config = dict(
    model='image denoising autoencoder',
    horizontal_flip=True,
    color_jitter=0.1,
    encoder_head_dim=64,
    steps=3900,
)
Rows from block 15 of the encoder, named by matrix and row number. Rows with one number belong to one attention dimension. Each number is 500 + 25 x the weight over its row's rms, rounded and kept within 0 to 999. All counts start at 0. Numbers have three digits each. After the name is the row's rms in percent of the matrix's.
# v: attention value (encoder.blocks.15.attn.v.weight, 256x256), inputs 0-127
# proj: attention output (encoder.blocks.15.attn.proj.weight, 256x256, transposed), outputs 0-127
v.176 105:517474478475511506485526537497415512474482487479501523479490509504544535467523467490512486534505520487509500571531496492488488522518532498513478454456511479517528510509513556484523478500480509495489522499469491437527519499493497514510511510469469505534498522498458470492492530484516530521532520455486501496515500495501478510504453493470476463526519455525520520477534539510488515474482
v.177 157:525468466501523528506513519490470511519519543472531533476460498502514503514509484504525479480493495497474494544488506536505491553530522472508516451469513531485497527486473546510504478509466497535480535535492478427501473443535455515521481452460488507502556519494470523528530495461512533491547508486547484520499494484481496519489414487475486470484530456502506499512506511476485506474499
v.178 097:485491482524504486501476494496490450501534492520517468457504470519526491502500516555531501547514487491459534541503508486485536509507441533509490533478499455525480487520549505498444522484487495506516530486522454483503489566509507550482537474470484483494507510543451505527509496530499491510547529513524480519503490498499481504505455508503495487493468493487507527529555446452500527497490
v.179 071:531516521492517505538538516470511510464478477478535497484501540476460512510502484482519494506451522540525462504488496474484481496504534518526474444507482528495538539533471513547528511527458505508469518501482509473517464535500489491484452494478454501488496554446529480503460487505445485479501478509510485462497531537448528484459481529484497553492525509509510527537476522506490501503555
v.180 072:510550484482505471468492451504531482488465508517506470546515485488487506548463490511525507488490433531517452469463521481465521514502478475524516506547507479483496474491531507529508547559479526496524513478496478483474482493483521498481492505461481479499500474508493493540536503492508509494460480500473505478533509476550545490503540516543503524465475539489523508499477486499525472507479
v.181 087:516517467492532501527520430484519517484470498516525495487470524491477490494486452469491543493446498475508496548473544516453482483517505460522501488489491485486507522479459546495516499517508521484518504555484509494498457483522479510502473470458480500484512532486489472513511447491542502448473482525532489479506530521455481539494475486501510477491538507525508513530471549493474471482540
v.182 077:483475464548521510475484470495524520504511510501490483475531515477483483493463464442449492525476508482493480547509474509497497514493473452518419518481510466486480522533455508507499455483504484488490510507468515534525536525517554544490512467524493510514500480492509498465486466507525530505523507492475498459545535480469501487521471534509525497502556493487514493549502503518493462493517
v.183 072:521462477522545527490461524500516518504500490477464504536532506506508509546509498515488453467558487511473535548509462497522491501515496518527488455454520514521475486477485509529547501507501463539494520533441483490481525482537520475456479471479490470494486460525506516529514462523496551481506459515442480518501474468506481493485469497477508497507541514500501512487524478483466513469502
v.184 138:469512525501480493508468506526469482458474443512518473477504497496484498464464535477505519525485512511505515494490513468442488485468463516507482539497530515510491491550544533477480525484498486475515498481501487496479498537441499546459575522490510516507476519516535475456497531525509471530514544501461556503507544525513477490491504515506457508503522483477493515466597530497513489514503
v.185 114:537547498477502456482488477488558489474505518513519486535482488518491516528507498473481462524497492518526472482495500488531501496544490501517504536497519500469511512500491452501494554517479536501515493504513465499508456463516488465469488522527496493522488509508549523486478460509487481477507435500504523472513475501501514528482521498506528513490456530481487518531479476475536456505493
v.186 085:434482492476462500479489525524456467489490523501470498516469507502479542475495467495505485490530506522512537521465498497481470499466516512547455490501512511475517512518486535506538518428496473489466516490538488534523516533510507564485529523518513518565509539526504468446496554489526506524496514523492500535479533548525511523466478518496509477462521479493504494493550496523463474460452
v.187 074:496504478492510499490492528562460527493505464445509536484506494503486502510482459523503513500436498455504484478484532528532447537491536480504482485524490485495525477483487505451527485513525527536500503484476552511519530500473485488506431518469478511523504521485514476479520542470530545517495470503478520467522546515496457500478492498509488515536505480536490475450452530543464449486511
v.188 074:487484458537492540454499507478447487528483495498479479497504501476509505489501553478471502546490478501489485514470469515479461479553508454513498485468523555492510491516464477503514511505478527520468529465510494485490508510485491523514500549525472572526521463457481484496452510517536527540554495487535491514545494476471469438470497488500519469493466505528505548531538464495534496473502
v.189 068:496465483469477538490503530558495502505493497492465487542531508528505451545475498572495509489488513484509516520474497508516464511510527566559513482567547557456537497491505477483488465524478483560505499486530524464487509499524508499506501501508511476457484545457507554475515517492537486504474523489515525528496492486543511466542536466530517512531483529498477542463489482526536495492477
v.190 088:481482496499493519507585544501522498527511511500458462517521483444547530498479498526516544480519506514484502482483476479518569495451486478520468526545521482490449482519514484491484515473526481486516492493499494561466541522500553508516495469498511424509520482533503517449485546468476462506468491510438478520476519517493502511513527520500480513513529544473507499441506514539514514483521
v.191 094:498515541547480504482495466496523496464507525559489482512509465496497494506510524509513518513501492526496492439503501495498570482491478517502503543521500526525442476518529511471472518485485475471477509457519481509495479543508530533520560518488525455490507467522493532525497527500461441492530539525535483485484475515545490450533515516504452493523459531490526472521523474503526487530493
v.192 096:498505490513497504526508479497514485487494477507474462554533478512487499467467530470537455515518497509530507495496462518464498454502501509523485502501509509525508511527481526514496506472512484418512471474499456515515543516532499497562476495515522501497517555525489501454482477510456479475498472487511471457476485473488559507506469504482560479490496497541503451462512490523491485487519
v.193 088:511528518466441507482512472511508523515512512536487511463481505504526484507482455491482511484452534472493495500493515480505505489490479448531503528501497545525484483502502520489485528494499483508517536526495553494464480516483496448470480489447530504492442431511495526512518483475504513527518545473478502489481487530479484511520524540517506477482509510477478485494497527474511517547496
v.194 079:572546523499476480466497502514495537500504494522500507547463453501526527467482495490465484505464486537502466511504515502504492509498515463467458536538497507490487463509509457508528526484510519477510498469499492488525509530559487469496456490513539520472515473493511478455520495491488513509520459506511498469534458463472486503529521501483563497477532506529468506508500489461500519528499
v.195 102:482470497469455523538500503494525462509500555530505494485510451490485499509493507532507507515486491492534505507476492527519523482475525474470549586518507510496501505471513511492496458526493514523512507544524526520495492515435500508537507562470527440515499483516512527500528534485495459498474533488487539501512490454542476493481507500498510493485497504471502514487479484528495454538470
v.196 084:470504485517481501493493483479488526527463531503537484443514541509497540538514505488489527492537538478438508538516516536442521467514519506488537494519485516476512500489473515525496440501526493527502472496487532514512517484455525505494499512499482500493491509515503496513457500499484523482507516511465481522482518507492546503516536491502483530543494499512505499535526480501490527506465
v.197 084:486522480536466526490488505500536500516486505529524479501557501547489542464447494504512461494465503513485505485492482520476529472481508499470475558501546514499495522492444469498538516506525494493536493507542522447498499518537493483523468546474510501490494513544499561496503521479463469501501505500472497496472477473475462504507512487487528499516494515491504519441492500481508482509504
v.198 100:519474464484514522517495504472559486479478540477542482489478473512466495529520496544527487510500480526501496498502491532505505506464555542482531514529492519444480465488476510540570482486534506536504484493512510538531528453481495516521531537478502496492547494505523505502515502513472477494479499541479495425503510504533494535462545466467529496538530491502525498461510449524550489448500
v.199 069:513454481474475507470475491492529538551513520521478457532480521470505515504490487476484524469503476524514471488544494475516496533506512515485520531509516497506479466556503546496475502472485463510495476537487553531477540517459505495529518473544547480508488528470528489482478481498486487480488549512490488491505495525490506470527536525522496509488487504512542481509514486471491487497490
v.200 144:490490501475521490497512506545503489536525459492485502463504553465510469549515483489486526493492480494541517517516494471559465520487526519430523500504479466491501468517488550493504436497514522493459518533488503543489487476403502525524533491495486501524486499497490473518436501497525500507493542520480489560538521518532517472521531497538476547513500517506520493507512521525475520455486
proj.176 114:489494555523459530478454475453483514474510505491472495483491519516454464452521558478491485459532519492539497501498512457504457499492525537480504499505479474486510505486527452513479504506534518461527483446464484531505478527509502500481520520519477515555467453516490477519506488531525495502494462542474531528474511522504520489470535499529487483492471537484521506533470511512532531527519
proj.177 147:490502515516491515494495473466506531496537497519495520460493525531499462481491540496505500492516543494496494509506490512506444512501548522508482470521459520522507493517515467546484470511509526507512486471505491506531479534516514524483503514510462521471464487492499503502530480525489479495501481521492506522489508569467503487488531490488446495494436536524456460494493534537509500507491
proj.178 098:501459484496509482502511509539471520516424491489477531491472511477506513493528418476520537519436480497493518490503512528491531492529485520492499502539533522482526557521471529493547546499498465515467474514513536469492541510471543508500514499500498506488533530494521507520500495470467494455490491442494549485538503505498524508497493519484485480497510473499524469481513529525500482499537
proj.179 083:491490491558491518526484527468523493503529525516485498509499532482468460519503537546502502513493498519525512474536479487525486481507492494495498525506495446556460495484492480511531483543469533508531505485502549514497476444468528473462485502504505489510494500482529482522529553528534494520526524476508524508552502458489470520518445470465482484487457478502520472487501448504503526487452
proj.180 087:518538488526506463471474534493548497523533504502508481468484502480490516536481504522517498506485537511470511506513514510477516488491464438520494484461497454518465500554478514528510465468504496471490505527506479488491487463484501495473484499495566478483543477523516481472481502480488502502545518505533510494506514507528500512526478498475520510485516522501516529467504492521489454458493
proj.181 088:526487504471475505482484497497500473530567493470485526483504524496516491517503549466496449519472507513493519487496475487495514533461498510523465506523492509470474509444548459522508513539501503480524441512504538462493455525489505491492525461512464490501537519494488508512502511515517498543486496540497480484530467490517484530519486526479493541542454513488488502488536501525512467485545
proj.182 079:491499498502474528519492519507515512491467512469508522507511502504512486544502544470510472489514509493513530498543516499480514493492429528514525477513519500516474504465482518496550511439491479491515493501453496510522505484521491455508476474522518508497502498483536525492528521479491459474520523470507488528473465519496506507498469506525475484549534490477530452456506517520513478526534
proj.183 087:470474505502535508536481469515514500493503434511465508438547490476471473515515475524501481487490469449539470521500470522518513477518506501525493513507531476516468512523476501462519495493524515526505483525545532486505519561536507526455504492508517510462550515510488572496510478497492488485521502484513543517527497510461489498523492531506508525490494494500523534499492503521500478524528
proj.184 110:526533515484441520501507538485501479487499545495507461477516503444520475551517492490511501540503485515510486472488483498475510501522500488487483501490535455470480487494519535459491443506512522525473515523497479488448534470475501470511479512568487483516471511482477490527456474498516531485486510498508507511474485492535507521495541494504497490516518529521532519548516458453455507543468
proj.185 116:482497524457503515505479515520530467516493485516524496511474499460484491518468492510513529491478473496485535490503523526494511488491503483476501502490513486519488520506479576476534499457472471519490492537494504499518494499466531555522492494474560480428531511480479513507488515502496501502508541465505486479535488442507484501530461498495494531497525455491514491474498529513486494477493
proj.186 079:498523473525531494545502522497436510531524480512473439480519501478483468500480507485468477510500519492519503524483491545457498517512449494493506503505516496550474493512505545484484476500504461523511476551527520439453549522521521505497482547515457515506502483470467465507483488551462506515491488469520524500525496507513517496505477525502469490497489531526502492498481486490514466549484
proj.187 095:504521509513457508471520519478513507527467539503489482519512517536497470494482562511496441479475511516506479524513504472509472516430495534570537484500452500531524467486535463491487497490534496498512511496480477523517486481512477479508520499529493463522486497512473476521482517508511509501512517516516436519483463522490457507513502503515523527439469509523508469525497482462499523533467
proj.188 079:506514501500464469456464492522487457502561501482482490504516475512475490473550460511519449482543456518532504506536509491519512522458498511466498515500493476500522483475493497498491475481516521492527486455479487493506467535481453469472493469538517506509492504566484484525518497480458473514476496533542485510524474516540521567553517497469487540520522481534508526503489529490497488484523
proj.189 076:499498485515508506459489473456481496500518485473516470519490528503505517487476520465457467518518513493480522544507494510520508457448513506501508493521476525491509501481505520536445503493501487512509517481511501456491493527466507525468514513500492496506531497539502511506497450520489496493535498521475527529487513518565462559517453499488474487453492524553545509527444477494465490499527
proj.190 078:509489503488508505482468487512484496528515464529558498512515525498450523533467487458490489500443552510440525500457529500478518480514497522539540476521513510494506524465523553460495506433514487524553504507453524473500536513511513463492514496500512515460481538516448523538515501540481522444535519463507506460484482453518488514492478520486540492504486477488555473523472508500518476485491
proj.191 089:522504495496487528479455499463517508488515545479539436482482480484520475496467541521528505565492480554520524514466505468500465476520480520526536541497512486469528521523506478495483486480494501476557487442483477484498481513523489498485474483519508462531516477504554501525521522509503518483481513539514507486492518482513515483475496487537482503478494475471484525513505473507513472462545
proj.192 089:493465492538493528516452484534501553531485527538515499495480470503498535475520497499500528486505472521487528472476497542468494515457482421492470483471516494491465528515508442511502503490496545507486526494545496532521490509451480503500526515512473511491507450511489474511511470511524519545505526537480530512502513523507472487522493503517502508523473482486543477519463494514488491471466
proj.193 092:494516506566487510503488483471538470490508521501555526508509488512445498490506468513532544517517492510500470496530520478548532465484494545485513532491514492566466524526499500516484459503500525507529483499498474461527446465441521544488485534549533470540532550481541521483483515537470474474493499498515536508480493480531497499523528492518484481496506504486490531484503496526521459499492
proj.194 095:432472506505497491556516470545451524485482488505467517481526478492510517480517467501512518479531516516528529505470470511528493504487543561460505506459543505514498538526495496475523458524497519537495474523483496514493485492472537489477493502499491526486458504531519568460498479437452527485501490465483506497502497520500515507471531497503477513509539530509501499524546512528531517497500
proj.195 115:514541481493519482460492459498513490499541510524520497470514526518493503513532557537538494525513473500455499509511503493521469501465495548532483462454487528486516492488507497504451440512528499499503481484502501478525467494552516522515492479493502503486496511483528463528459525542544514519485482515470456459483518483452470475494506486523460536499498513524436561509496490491500516501529
proj.196 093:522533481515532498479483498493567416517506485476527490507438480510475538523494518519519459496456494540521476483457479522498545523500465482472469517487502461507450509538518495518507511472497486474510518483507518485523500515510495522519495487498534477471511508451486564484515485472469520475482503474490513459489434475507485467510472515481502505479459512516498504484490493515510486466499
proj.197 098:517497502489497485502485503492487510491493486491492476487519554464544527542501503530479481529542527464503508458504507487520511524519467473505454496496488523443492524512503453524467476509550482511470491471512465513477495506489456504477505465532459503524507514483546519487545464508484508557479470537470478496492553518499526475473490477514462493484469507530480519498519480503512488531500
proj.198 093:496465509468503490496520519502527529534496509522483540476494535514505471513518474519525507514504516511497491485474508535500499484500547511461482452496513488547490552567500508458523467489480499550451489519514530503484459495491470516494489534506524551469524523514498485478478525514519518535452491503501512504515505493468528445504530483473458467491481467510467514501529495495466488506508
proj.199 077:469504523501490522483492504490481458508535508505518552480518507467472520492521538536484476505477528496560510502520472485494511506515530504509449544495496490527473482435508492503482521540491497502457471499532488522492523536462516510478486514468489495512492481500452509480540525491506495565516470487476483564521486471513476485519483518523503492485520500502504480476509451472473549520534
proj.200 105:544549518509491503425481552483514496510526491505486524480501515481561546481496538527531496468476482521474473480507510472448519486525503482521509500526469529469474469477527494466529503447491478492490519514529517497514505531472506524507495528519511492534508493475505497506580504517508488490529464455521500509521505502488500497495502503493527473515488492503476542470505505468446482532534